config.toml
precondition_frequency = 50
final_lr_fraction = 0
weight_decay = 0.2
Rows from block 5 of a small CTC audio transcriber, named by matrix and row number. Rows with one number belong to one neuron. Each number is 50 + 10 x the weight over its row's rms, rounded and kept within 0 to 99. All counts start at 0.
After each neuron's rows are labels from the 100 clips, of 14848, where the neuron reaches its highest value: "peak on" is the class under the peak. Only what is clearly more common there than usual is listed. The data: single English nouns, adjectives and verbs, spoken by a formant synthesiser in many voices.
# fc1: MLP up (model.blocks.5.mlp.fc1.weight, 512x128), inputs 0-127
# fc2: MLP down (model.blocks.5.mlp.fc2.weight, 128x512, transposed), outputs 0-127

fc1.270:51 52 46 40 32 47 33 60 40 49 58 58 41 40 63 37 45 34 59 54 53 58 53 50 56 62 58 64 59 36 56 41 44 64 44 45 52 43 45 39 37 63 42 75 56 51 60 59 51 64 56 45 57 47 61 47 30 41 78 47 51 52 61 43 60 63 56 49 54 54 65 55 52 62 55 57 49 54 52 71 59 56 65 39 42 61 44 47 41 57 51 72 43 73 45 64 59 50 56 51 51 42 40 62 51 63 50 46 39 27 71 52 40 62 47 37 60 57 59 42 57 52 47 53 65 47 39 47
fc2.270:67 47 53 41 35 58 69 59 49 59 63 46 44 58 58 50 51 32 65 63 67 58 61 50 47 44 60 39 64 50 62 49 69 40 38 58 51 56 56 51 36 53 54 31 36 58 61 48 51 52 28 60 54 52 37 57 54 50 24 43 51 38 48 53 51 55 67 46 69 62 53 49 36 75 47 34 58 52 61 51 59 48 38 34 61 43 40 43 53 74 44 52 58 49 49 40 58 40 49 39 55 40 60 46 62 44 46 35 51 51 61 45 46 22 47 45 45 46 42 43 48 51 42 55 43 38 46 54
peak on: /k/; /v/

fc1.144:47 55 42 38 44 51 52 38 41 53 56 33 54 56 51 60 48 43 56 49 44 67 54 48 43 35 42 42 39 35 56 59 40 52 69 55 43 64 46 38 42 42 39 50 51 43 49 41 32 46 59 40 50 43 58 47 53 40 58 46 36 46 25 33 55 50 41 48 58 52 54 63 27 44 41 65 36 58 46 48 57 43 40 49 64 57 40 55 43 42 78 63 52 57 36 50 32 46 43 18 60 47 48 37 54 60 42 35 57 53 47 56 40 43 41 62 37 58 34 35 44 36 42 56 46 34 51 43
fc2.144:43 47 72 48 57 50 63 17 50 52 46 44 39 47 53 59 37 54 65 37 49 65 43 48 38 39 38 51 58 54 40 56 35 28 70 46 49 47 52 45 63 63 62 65 47 47 51 51 38 58 60 55 33 54 52 51 35 59 39 59 60 47 47 50 66 47 50 51 62 56 56 57 51 49 50 44 45 43 45 56 58 61 31 49 51 61 33 49 41 60 52 65 54 67 58 58 40 43 56 55 43 53 65 61 34 50 26 47 55 35 47 42 49 56 51 44 62 53 41 56 49 45 77 57 47 31 38 60
peak on: /ʃ/; /tʃ/

fc1.132:44 48 53 45 46 45 30 53 45 25 46 43 49 59 58 52 30 52 54 60 39 42 52 66 73 65 56 46 61 55 54 57 41 32 32 46 58 59 56 54 53 33 46 52 58 58 64 60 59 38 40 47 38 63 45 50 38 53 48 58 57 64 52 64 52 49 33 40 22 33 41 50 52 55 48 36 34 65 40 36 33 54 74 63 60 53 44 53 44 58 38 44 47 55 46 44 38 56 61 52 61 41 51 64 58 45 52 40 56 60 70 50 50 60 43 45 63 42 53 41 58 48 39 42 47 57 52 54
fc2.132:45 57 55 58 62 46 36 57 57 51 38 32 54 33 49 70 54 60 27 56 26 54 65 44 61 47 65 44 51 48 58 38 64 32 62 49 59 44 40 48 39 46 51 47 52 60 45 64 49 42 62 50 37 49 44 36 49 46 46 69 57 41 46 42 59 61 43 53 35 61 67 26 54 24 54 33 55 63 50 52 64 51 40 51 50 51 60 54 48 53 53 51 61 45 41 34 61 37 46 46 58 57 44 46 71 69 65 52 46 51 52 59 51 55 40 55 49 44 36 41 58 50 35 48 49 40 46 64
peak on: /aʊ/

fc1.122:43 62 47 62 51 30 48 56 61 55 61 63 47 40 51 51 35 43 47 38 38 53 44 67 34 62 60 47 65 46 41 44 44 61 53 46 31 34 53 39 56 54 59 40 56 39 44 66 43 65 44 45 62 40 47 40 46 47 55 61 58 49 59 61 47 48 40 53 29 45 42 57 60 52 38 41 52 63 41 44 35 64 51 56 36 41 40 42 31 67 54 42 50 57 49 35 57 42 69 53 47 51 59 49 49 49 45 48 46 59 55 49 74 66 35 38 46 35 77 41 37 68 55 58 58 42 62 51
fc2.122:39 49 60 33 35 57 43 54 33 49 56 50 57 42 45 47 72 49 58 50 60 59 41 51 41 60 43 30 52 44 57 48 41 65 39 46 43 64 41 45 65 31 51 47 37 63 58 46 39 62 45 74 68 39 45 30 48 51 48 55 52 41 46 50 66 53 42 55 65 46 46 42 69 50 48 52 59 53 58 48 49 38 43 48 54 62 48 41 46 53 66 27 44 54 43 66 57 65 47 49 40 66 55 39 57 57 46 41 53 42 57 62 41 35 44 31 48 42 30 42 59 56 57 47 72 62 60 39
peak on: /k/

fc1.462:60 46 64 71 39 60 54 50 28 54 56 41 57 50 58 48 46 44 46 39 49 57 59 52 49 62 32 64 66 59 42 52 57 47 38 53 27 55 55 56 43 51 50 50 57 51 60 31 50 69 50 46 67 67 48 49 49 59 50 53 42 38 38 56 41 51 65 61 38 30 58 49 47 61 42 49 61 44 54 49 77 40 47 47 76 54 45 42 52 52 56 52 47 58 42 47 53 54 63 50 53 24 67 56 60 33 58 64 36 49 50 71 45 45 44 41 49 54 37 38 47 60 32 47 56 58 47 39
fc2.462:49 40 39 47 53 49 31 68 58 46 36 63 54 41 32 54 53 65 72 39 52 55 42 36 62 71 35 60 52 33 57 63 55 77 40 51 73 35 52 55 51 62 51 43 36 67 44 62 46 60 50 63 54 29 50 50 56 56 51 52 57 48 53 44 44 57 44 63 52 53 63 54 59 39 55 67 50 53 47 53 43 40 39 44 59 58 48 49 62 38 53 45 47 46 67 48 42 61 32 47 60 47 46 56 58 64 42 50 60 30 50 67 43 52 54 45 38 54 52 39 51 56 42 52 35 63 58 67
peak on: /p/

fc1.424:53 65 54 31 28 40 50 52 36 48 26 59 60 49 41 63 65 39 47 45 58 53 37 67 51 47 48 53 39 47 37 51 31 37 40 40 44 60 50 39 50 28 48 39 43 57 43 59 49 41 43 53 53 56 34 66 65 42 54 44 54 43 56 47 56 46 46 38 47 54 40 49 41 33 34 53 49 43 57 34 50 51 52 52 34 38 66 55 40 57 46 47 36 41 55 48 49 43 42 61 52 53 39 34 56 51 69 46 49 54 65 66 39 49 57 51 48 33 49 54 61 51 30 23 47 47 68 60
fc2.424:52 35 51 44 61 43 70 50 56 47 49 59 43 46 23 64 46 44 51 72 42 52 42 34 62 65 45 42 43 51 68 50 60 46 61 39 52 54 50 69 66 47 51 51 61 56 54 44 55 59 55 44 68 49 46 57 42 53 59 35 42 65 62 40 52 56 69 65 44 46 42 62 42 49 56 52 41 49 53 53 39 47 49 45 38 41 42 38 43 34 40 61 44 40 46 58 42 50 40 75 55 45 66 51 52 41 61 69 37 72 57 41 31 53 55 46 37 63 46 66 63 55 33 48 49 49 45 50
peak on: /d/

fc1.35:49 48 59 65 49 46 37 43 33 42 57 46 45 38 47 52 43 41 13 45 40 51 57 37 57 36 42 52 40 42 49 50 42 53 50 54 40 48 61 49 45 27 42 57 67 45 52 47 41 55 49 62 48 50 45 34 56 65 65 48 52 60 46 40 42 34 56 56 37 56 51 55 69 50 42 51 44 44 44 44 54 47 63 63 52 48 58 59 65 33 38 62 25 42 41 57 39 42 54 54 56 53 44 46 55 30 48 39 24 55 63 45 41 35 52 36 42 60 56 46 61 61 67 57 58 40 41 39
fc2.35:49 48 35 39 48 55 53 55 53 57 53 54 43 50 53 60 35 51 33 41 57 52 44 38 68 49 40 69 66 54 65 53 43 65 59 54 63 61 64 37 62 57 26 50 38 68 36 32 57 47 45 52 36 40 50 43 44 51 28 47 63 50 39 36 45 50 39 49 52 49 61 42 44 57 46 66 54 64 56 47 43 47 46 40 43 55 48 36 35 52 55 59 56 48 47 30 52 49 46 65 55 58 59 49 29 33 56 54 65 54 60 55 57 45 47 67 53 56 58 58 65 29 30 49 42 44 50 34
peak on: /z/

fc1.481:56 51 52 42 48 37 56 62 42 40 25 47 53 50 31 58 58 37 41 24 43 59 46 53 55 46 63 44 54 47 54 45 34 40 44 54 25 56 62 30 66 43 57 54 43 31 42 46 56 51 51 60 36 53 49 33 41 66 59 57 46 65 46 67 42 46 48 47 47 51 62 38 46 57 57 50 51 39 60 57 50 50 40 65 56 70 56 48 47 57 43 52 43 51 55 61 49 29 52 41 46 39 57 45 51 68 39 63 57 38 64 42 37 50 43 57 33 57 34 58 58 59 59 30 41 55 36 56
fc2.481:36 58 53 42 49 58 52 27 62 50 54 63 35 34 59 47 41 53 36 65 61 54 34 39 64 63 40 54 44 53 37 51 30 44 44 50 38 33 61 51 24 65 54 51 43 60 49 56 63 50 57 52 53 47 56 48 43 52 67 54 35 61 56 48 47 51 44 61 41 59 45 39 67 62 59 44 46 50 46 43 36 51 34 58 56 54 48 45 34 54 53 40 53 46 54 54 61 41 49 66 40 30 35 62 55 50 38 46 42 47 69 65 55 43 63 51 43 40 55 41 72 24 41 52 55 46 48 49
peak on: /ʃ/

fc1.397:37 50 51 54 52 25 31 56 43 49 56 51 71 43 47 60 58 50 39 53 46 63 47 53 32 53 51 43 56 36 43 61 50 41 49 52 51 42 64 44 65 35 52 46 66 71 45 50 51 41 47 46 35 54 41 56 55 53 58 53 71 45 48 49 35 49 32 34 28 40 61 51 49 44 54 50 44 47 63 53 32 51 49 57 53 56 47 58 47 50 42 31 43 30 49 70 40 44 70 43 50 55 44 30 55 34 40 43 46 67 48 51 44 58 68 51 54 44 66 62 68 45 63 44 43 51 53 65
fc2.397:54 58 52 53 42 52 31 64 67 45 44 51 58 48 44 44 63 54 31 71 34 53 41 42 40 35 49 52 39 50 51 32 58 45 50 28 56 64 55 40 67 52 47 47 68 49 43 41 37 60 60 49 46 35 48 52 51 45 60 38 58 43 61 55 52 39 47 56 56 55 38 54 65 44 57 53 66 68 54 42 64 47 59 58 62 55 73 45 54 51 27 54 59 49 57 26 45 44 65 65 42 56 64 64 48 60 69 61 44 62 59 50 59 55 60 69 60 45 50 48 53 40 54 62 49 59 49 56
peak on: /z/

fc1.390:48 46 49 43 44 46 35 38 59 61 74 52 47 57 65 52 50 60 55 42 43 45 58 58 59 52 40 28 54 60 66 62 44 65 39 59 44 62 32 46 46 33 53 50 50 35 55 46 42 48 38 58 59 45 48 42 57 43 60 51 52 40 50 34 56 62 48 48 49 51 57 39 46 40 56 53 49 39 53 47 41 44 59 41 57 54 66 46 70 51 46 58 64 48 34 53 42 42 37 47 41 69 39 57 53 32 39 57 39 48 61 45 80 59 61 35 58 54 43 50 33 67 57 58 30 54 64 70
fc2.390:48 36 39 52 54 57 49 40 60 44 54 66 51 51 45 47 74 48 41 49 47 42 30 54 52 74 54 47 44 60 47 42 50 52 51 47 31 53 37 33 43 65 50 44 53 39 67 47 38 52 54 54 46 48 44 62 53 40 66 55 47 57 40 71 57 40 60 47 43 50 41 68 52 47 48 53 48 41 47 47 46 46 61 54 78 52 67 32 58 46 42 63 43 87 50 63 47 53 58 34 67 58 54 47 55 67 53 43 58 58 43 59 54 52 53 65 48 67 43 44 52 35 55 39 50 45 67 59
peak on: /p/

fc1.279:68 51 46 51 57 32 49 68 41 44 55 43 44 39 49 57 38 50 41 67 45 67 49 54 54 58 42 65 43 44 49 47 40 63 53 39 49 39 55 33 51 52 34 41 51 54 52 46 37 45 53 72 48 54 41 42 55 37 47 56 39 60 16 54 59 55 63 44 58 49 27 56 66 52 37 53 71 41 54 59 49 38 59 56 44 48 56 51 86 47 46 35 41 58 29 67 32 49 48 55 39 54 31 53 53 39 54 51 39 37 48 58 50 47 48 48 50 51 48 46 56 36 50 48 48 48 48 45
fc2.279:66 46 47 74 50 45 50 47 49 46 65 44 51 69 48 49 46 45 41 27 37 34 48 38 29 45 49 55 41 37 42 35 22 46 58 44 62 69 50 59 43 42 48 44 34 54 72 47 57 52 48 47 48 49 59 46 44 49 49 52 34 46 54 46 38 53 57 44 44 28 37 40 56 57 51 55 18 64 43 48 47 58 57 51 57 44 54 47 40 51 39 53 47 55 59 40 40 54 48 40 48 57 53 57 43 41 66 55 55 50 48 38 68 58 36 51 22 50 44 43 52 44 51 35 39 40 57 38
peak on: /p/

fc1.129:58 51 50 44 43 48 66 58 56 48 59 42 33 56 38 48 45 50 63 56 55 43 40 41 62 52 37 43 37 45 33 37 47 40 51 42 39 63 62 36 64 52 51 63 44 55 29 53 43 55 58 55 49 55 28 54 60 54 60 49 44 54 54 50 49 42 39 60 37 36 53 60 49 53 33 34 63 34 52 54 53 44 51 61 55 37 60 47 51 45 50 68 52 53 36 51 59 44 55 62 55 50 36 70 60 71 39 46 38 34 60 44 46 78 32 49 38 28 49 57 50 53 39 33 56 50 61 36
fc2.129:52 70 49 53 64 53 44 38 35 68 60 43 55 48 46 44 47 68 54 41 60 45 46 43 51 45 62 27 60 34 44 40 57 58 51 63 53 68 51 54 53 65 31 47 54 46 48 67 50 51 56 46 37 65 60 47 50 41 40 47 56 28 46 38 57 60 44 42 49 42 45 49 41 47 74 35 53 62 57 52 61 57 48 47 45 48 39 48 50 45 55 52 44 73 54 66 56 46 46 70 51 45 50 49 66 53 50 53 66 65 52 50 51 36 53 40 70 62 55 49 37 28 60 49 38 37 49 74
peak on: /ʃ/; /dʒ/

fc1.64:48 72 67 57 46 46 43 58 38 27 28 50 38 38 49 47 49 47 55 65 56 48 33 49 20 52 48 50 48 58 52 60 52 57 46 62 45 54 42 41 60 39 43 45 66 61 51 62 26 52 48 54 42 47 47 40 73 63 54 28 59 49 45 40 49 56 52 69 46 53 51 49 54 52 43 45 55 53 65 62 28 49 58 55 46 47 47 54 27 60 42 45 60 47 48 57 49 54 48 51 55 47 49 45 49 56 61 33 68 40 67 37 48 52 65 63 38 40 57 47 61 60 41 42 61 58 62 63
fc2.64:46 46 58 52 54 32 42 47 57 63 73 70 44 55 59 57 48 45 59 57 58 42 23 63 65 32 64 42 42 52 45 56 42 52 61 49 55 65 55 53 54 47 40 64 56 42 47 47 41 59 59 53 47 48 51 75 72 47 44 40 33 61 54 54 41 52 63 47 52 40 58 50 43 51 29 55 46 47 28 45 60 35 49 52 60 44 61 32 57 57 45 64 60 36 49 46 54 53 27 60 46 34 50 38 55 55 53 66 55 64 51 60 43 47 57 39 57 61 48 63 54 34 52 43 38 50 40 42
peak on: /z/

fc1.452:42 54 48 47 42 30 45 83 50 48 55 33 31 54 50 61 49 50 46 68 68 53 56 34 47 59 54 59 53 57 52 47 54 55 45 74 51 34 68 48 65 64 49 44 48 57 38 42 53 47 54 56 40 53 58 43 35 54 53 62 47 53 58 52 56 53 44 62 44 59 48 56 60 61 58 45 38 47 43 47 49 39 67 36 58 57 60 39 58 51 40 33 50 46 60 53 42 55 54 44 67 54 37 66 74 55 63 28 51 36 58 41 47 53 38 38 61 50 37 60 51 53 61 74 52 42 55 49
fc2.452:43 53 43 54 55 40 54 46 57 55 36 51 70 47 57 64 49 37 58 42 54 56 44 48 68 57 48 51 33 49 51 61 54 33 70 50 37 37 56 56 53 48 49 39 49 45 35 62 45 36 45 48 55 34 55 45 34 58 65 51 39 51 44 55 58 60 52 58 47 63 42 63 36 39 56 33 45 42 43 60 50 50 41 48 28 59 47 68 48 43 34 64 70 71 37 47 56 58 49 58 67 49 51 23 41 50 46 34 27 45 44 55 36 53 56 48 56 48 42 61 44 29 42 56 51 62 51 52
peak on: /aʊ/

fc1.14:63 59 36 39 28 56 44 46 37 39 46 48 50 60 33 59 56 33 34 29 42 62 38 58 48 50 58 53 55 52 42 53 35 59 59 49 49 52 57 39 47 40 71 61 48 48 34 47 63 54 46 57 60 51 59 42 44 54 52 55 62 55 50 56 28 35 52 40 41 53 50 54 40 75 68 48 60 40 64 52 52 54 56 55 65 63 43 67 49 60 59 46 46 46 57 54 47 52 45 46 26 43 47 35 76 68 40 47 61 58 42 60 46 48 37 53 37 60 43 69 59 49 52 48 54 56 45 60
fc2.14:48 54 51 39 64 49 53 64 40 47 41 52 52 40 56 46 43 37 49 36 57 65 43 56 44 60 27 52 50 59 61 56 34 41 36 48 40 51 61 52 38 52 67 58 47 45 50 57 60 54 60 27 48 31 48 66 40 54 42 56 29 71 47 49 41 43 47 48 48 54 61 43 42 52 63 45 56 73 44 54 39 45 41 44 45 67 30 60 47 38 54 44 67 33 48 60 42 52 67 62 61 45 48 55 47 38 42 53 60 37 39 56 44 38 54 68 36 69 42 50 48 60 39 38 39 49 56 62
peak on: /ʃ/

fc1.142:38 80 40 53 51 48 55 47 32 74 63 34 49 62 33 54 64 59 57 58 68 54 55 49 70 52 51 48 50 45 34 46 56 42 44 75 44 49 58 49 40 42 47 56 57 44 49 31 45 60 46 53 52 57 51 37 50 47 47 32 57 58 45 42 47 50 48 47 33 52 64 36 45 34 26 62 39 53 42 56 48 48 61 34 47 62 39 59 43 35 44 55 55 49 39 45 38 50 39 60 45 56 41 31 69 51 54 60 44 59 52 46 48 64 46 49 63 40 47 47 35 58 56 40 47 36 52 40
fc2.142:53 51 51 48 51 66 55 51 45 55 49 51 40 38 44 39 63 46 38 33 43 15 38 51 52 36 58 60 63 43 50 61 40 46 54 60 48 68 31 35 58 45 41 33 58 61 69 48 66 64 62 46 57 62 51 44 55 56 47 39 57 74 56 75 35 39 30 55 51 47 54 56 44 44 51 39 62 44 47 35 48 53 38 64 41 49 50 55 48 43 60 43 50 67 39 52 42 33 55 50 63 40 39 28 41 55 54 48 59 46 60 46 61 46 49 61 43 57 48 60 60 43 58 50 57 58 55 47
peak on: /p/; /b/

fc1.325:58 60 37 55 51 60 39 56 56 52 38 32 62 73 53 48 46 66 44 37 63 36 46 39 48 52 40 43 50 43 59 48 57 44 36 53 52 59 17 37 41 47 38 34 38 47 46 42 32 52 51 58 56 47 50 46 60 61 39 43 57 33 49 58 42 64 51 52 46 49 39 40 42 57 39 42 49 23 54 54 46 57 41 46 44 56 32 46 52 41 54 36 41 49 46 57 55 52 69 53 60 61 30 49 51 54 45 46 54 36 50 61 46 60 52 56 52 56 32 50 54 38 76 35 67 66 52 51
fc2.325:44 50 56 48 53 30 42 30 40 41 57 49 35 58 49 40 48 47 59 53 44 59 60 59 50 39 61 63 63 44 39 48 50 38 51 47 47 48 53 52 61 44 56 58 44 81 60 44 45 58 39 45 62 51 45 52 53 43 39 66 60 47 57 62 56 65 44 53 64 53 60 50 47 31 70 56 43 38 58 41 34 62 52 41 62 68 54 55 58 54 60 56 39 49 62 68 55 50 54 42 40 52 58 62 45 33 45 38 35 45 62 54 56 54 42 46 56 49 36 48 64 28 32 36 39 71 45 28
peak on: /p/; /ə/

fc1.292:64 47 35 52 56 26 55 46 39 54 46 52 31 46 38 50 38 44 24 49 56 77 48 45 48 52 45 69 44 55 52 41 54 62 55 45 66 33 58 42 41 56 64 62 36 18 56 37 54 58 44 53 60 41 54 50 53 47 46 55 62 53 42 48 45 49 58 50 50 45 62 46 54 55 33 37 37 57 45 68 41 40 35 59 72 52 47 58 46 62 50 39 45 38 52 45 49 51 51 43 44 42 44 49 52 43 53 33 26 63 43 48 59 57 49 53 44 34 69 62 65 56 45 47 57 45 42 42
fc2.292:52 43 53 56 49 61 43 50 52 61 47 53 67 49 52 55 50 35 47 48 40 47 46 47 55 45 52 69 54 56 65 41 42 51 67 42 54 50 63 57 47 56 54 55 57 56 51 66 65 51 61 49 32 39 71 61 39 37 43 49 65 41 51 58 58 55 37 65 48 41 38 53 42 54 44 35 38 36 65 65 63 67 52 49 58 57 61 40 48 60 44 54 37 50 47 32 47 48 58 33 43 48 45 44 50 46 44 55 43 67 40 63 48 76 75 46 41 67 54 40 40 30 45 32 29 36 52 49
peak on: /p/

fc1.401:41 57 45 43 38 65 48 47 56 57 47 37 47 50 50 40 67 51 53 55 65 51 54 37 65 43 54 50 70 53 36 39 38 44 45 53 46 42 56 48 35 56 60 50 65 60 34 67 44 44 60 52 51 43 62 38 51 57 42 52 25 59 60 63 41 59 39 48 66 63 51 42 43 62 58 68 58 44 54 57 46 34 73 54 53 73 35 56 43 52 43 45 48 55 53 48 62 32 42 32 43 64 40 63 51 46 36 48 52 38 62 38 42 40 48 40 31 53 63 51 55 51 43 60 37 61 33 52
fc2.401:51 47 51 52 65 59 45 47 65 64 33 63 55 38 44 48 51 48 78 60 55 51 46 36 62 70 41 48 44 62 36 58 65 60 50 55 54 42 60 44 55 57 54 48 39 45 72 44 37 43 46 55 36 56 43 40 36 68 54 49 43 48 52 47 57 45 49 54 44 46 49 55 67 66 46 59 49 42 46 46 50 36 58 33 45 49 55 32 36 51 46 61 40 59 58 43 70 51 49 43 69 41 51 39 55 44 30 56 49 49 50 40 53 55 69 42 30 39 31 52 50 43 39 55 47 72 70 61
peak on: /k/

fc1.229:54 58 55 48 59 50 43 62 34 61 48 48 40 37 65 58 55 52 34 46 44 63 49 48 38 61 52 48 60 46 60 45 46 56 33 58 44 33 61 60 42 48 68 62 56 20 53 36 42 61 63 61 50 57 54 38 40 54 60 29 66 43 40 25 51 44 33 64 50 35 51 57 57 74 55 46 58 57 55 48 54 63 48 49 53 54 59 36 47 39 46 42 38 44 29 55 61 38 41 48 55 67 42 50 50 43 59 44 49 48 44 53 69 47 47 50 50 53 65 36 35 47 47 46 34 60 56 60
fc2.229:61 62 57 66 39 61 33 60 47 40 49 51 49 57 61 59 20 49 52 40 52 43 43 50 66 52 48 56 76 60 33 40 45 63 49 52 55 60 38 64 57 42 57 56 68 62 53 33 50 53 52 38 52 44 56 67 45 50 49 56 45 41 43 39 82 49 60 34 39 62 48 49 41 41 49 61 51 46 47 60 50 47 49 39 57 56 32 56 40 37 33 47 48 42 53 38 45 38 58 49 36 38 42 58 54 50 52 49 50 48 67 49 58 59 34 60 59 50 65 48 56 41 65 44 60 65 58 38
peak on: /z/

fc1.149:52 54 30 47 63 48 41 35 36 49 72 46 43 41 20 50 35 45 36 41 47 60 45 52 67 45 56 55 57 42 49 53 47 48 38 60 41 56 48 38 49 50 49 51 44 39 42 57 70 53 37 58 57 31 43 55 46 61 57 65 44 65 45 61 35 44 40 44 48 45 52 38 50 55 41 54 57 46 53 51 65 44 42 51 68 56 48 54 33 56 52 59 62 49 53 59 28 40 53 29 39 50 40 41 66 60 44 56 52 68 70 45 57 45 58 60 28 55 47 68 47 55 50 53 47 61 33 58
fc2.149:48 65 58 38 41 46 68 55 36 41 40 39 49 46 74 46 83 47 55 54 43 53 67 62 48 47 42 44 38 64 36 49 42 46 52 51 63 53 54 37 36 59 61 43 51 54 49 56 66 49 49 38 47 51 67 56 47 53 58 65 35 48 41 48 60 49 55 39 61 58 57 57 43 43 67 54 60 53 37 62 25 52 56 58 50 66 38 74 61 57 64 41 36 47 49 48 47 59 57 44 52 35 60 59 49 58 47 60 68 46 41 53 38 40 45 39 57 66 33 58 47 60 57 48 48 40 58 44
peak on: /ʃ/

fc1.109:41 57 62 46 63 39 50 60 42 48 44 45 41 32 40 42 37 68 58 55 45 42 43 55 50 43 38 47 62 51 46 42 38 49 46 37 41 39 63 49 39 48 31 57 40 55 49 39 38 55 54 74 57 65 49 48 41 43 66 65 35 45 51 57 51 44 39 39 52 43 39 44 57 72 57 32 61 56 75 54 47 51 61 44 55 75 45 67 49 40 60 49 41 63 69 44 64 59 42 53 37 32 42 42 47 62 61 36 46 55 54 52 45 42 40 63 54 49 56 52 63 50 36 59 51 47 49 34
fc2.109:44 50 57 44 47 45 40 49 37 58 67 58 55 45 60 52 55 43 51 32 37 42 56 50 37 48 52 43 48 57 58 57 50 47 50 42 38 46 56 75 42 66 47 52 43 50 37 53 45 43 53 67 57 39 63 60 27 51 40 42 46 49 41 49 64 57 34 70 63 43 40 58 48 55 47 48 54 39 50 39 56 57 39 38 60 46 56 30 43 46 45 26 42 36 46 41 40 35 36 55 56 72 53 64 39 58 45 60 37 56 42 59 61 39 50 59 43 64 66 32 38 54 52 57 48 54 79 47
peak on: /aʊ/

fc1.473:49 41 41 54 53 48 23 46 42 57 35 34 58 60 36 55 49 55 44 56 50 64 38 48 49 35 44 48 49 35 41 56 32 47 51 49 32 38 30 46 49 43 53 50 44 51 48 48 61 48 45 68 52 58 43 52 55 49 57 48 46 45 39 73 47 52 64 47 43 39 38 35 48 66 46 73 47 63 61 57 57 47 30 56 63 59 53 37 48 29 68 59 59 44 29 48 42 43 49 51 39 53 37 55 65 62 67 65 46 51 43 57 53 58 37 54 60 40 62 46 41 63 60 44 47 68 57 45
fc2.473:50 53 52 46 46 45 61 52 50 55 66 35 40 51 57 41 43 41 40 59 47 58 56 56 49 55 45 52 36 67 49 56 46 45 48 46 44 37 60 36 55 73 28 41 47 45 60 54 38 52 51 59 57 55 44 46 49 47 41 38 44 52 47 36 50 49 48 59 27 62 41 44 76 61 63 44 48 22 41 56 47 55 67 44 38 70 42 54 66 65 45 45 50 43 63 26 51 52 54 51 43 57 44 44 35 39 56 46 52 58 47 59 47 33 66 55 54 66 62 51 63 64 28 59 55 37 34 51
peak on: /aʊ/

fc1.391:52 43 47 51 46 37 36 46 41 44 38 45 57 55 46 39 49 66 23 60 42 59 65 64 46 56 47 54 41 49 43 59 66 51 48 43 55 65 58 56 36 50 57 50 55 44 41 45 41 46 51 47 47 49 61 47 63 51 69 65 70 39 77 41 50 48 42 37 32 67 71 39 57 53 50 37 36 36 48 50 34 41 55 55 64 51 46 53 45 56 42 36 53 58 32 58 43 54 52 66 56 47 70 64 44 33 56 47 63 37 55 50 45 43 57 53 69 62 58 36 56 44 55 43 39 56 45 61
fc2.391:45 59 64 49 49 49 32 60 48 52 41 51 72 48 38 49 61 41 54 42 49 59 45 42 43 51 42 39 50 54 55 29 27 37 45 54 42 52 67 57 25 65 35 48 56 42 34 55 32 59 49 61 47 30 43 63 56 73 41 36 62 50 56 57 56 57 44 35 50 37 53 55 45 38 58 62 55 59 52 43 36 60 44 52 41 48 63 50 26 32 48 61 59 44 53 43 72 42 45 48 47 61 40 58 41 59 47 44 42 67 52 40 56 52 52 50 54 46 59 57 56 46 69 55 60 43 57 45
peak on: /z/; /d/

fc1.439:46 61 35 32 48 35 58 41 34 46 37 57 61 54 69 46 50 56 33 55 56 40 69 46 52 50 46 56 57 52 54 47 60 42 40 32 46 59 29 53 55 49 60 49 42 71 64 40 40 43 54 46 66 50 55 27 53 61 50 35 48 51 67 58 55 47 61 68 58 52 33 28 47 47 39 42 51 48 51 47 58 43 56 43 53 29 51 35 62 48 54 47 43 47 55 32 48 47 51 48 50 58 42 57 48 63 37 43 60 36 45 61 37 54 31 51 54 45 47 73 61 44 43 47 50 46 60 28
fc2.439:30 62 38 30 56 28 36 62 52 52 42 56 42 51 51 62 26 56 34 42 49 52 52 49 34 65 52 45 55 68 46 57 55 46 30 48 38 50 50 51 54 42 48 55 43 54 40 33 67 54 41 63 49 44 53 52 50 79 40 45 49 46 54 43 39 69 58 59 46 57 44 33 59 40 73 56 51 56 50 49 42 49 67 53 65 63 45 55 55 63 45 39 45 49 43 49 46 48 48 60 52 51 39 41 65 47 32 51 50 58 63 55 28 32 45 59 38 42 55 42 56 51 59 58 40 43 39 40
peak on: /p/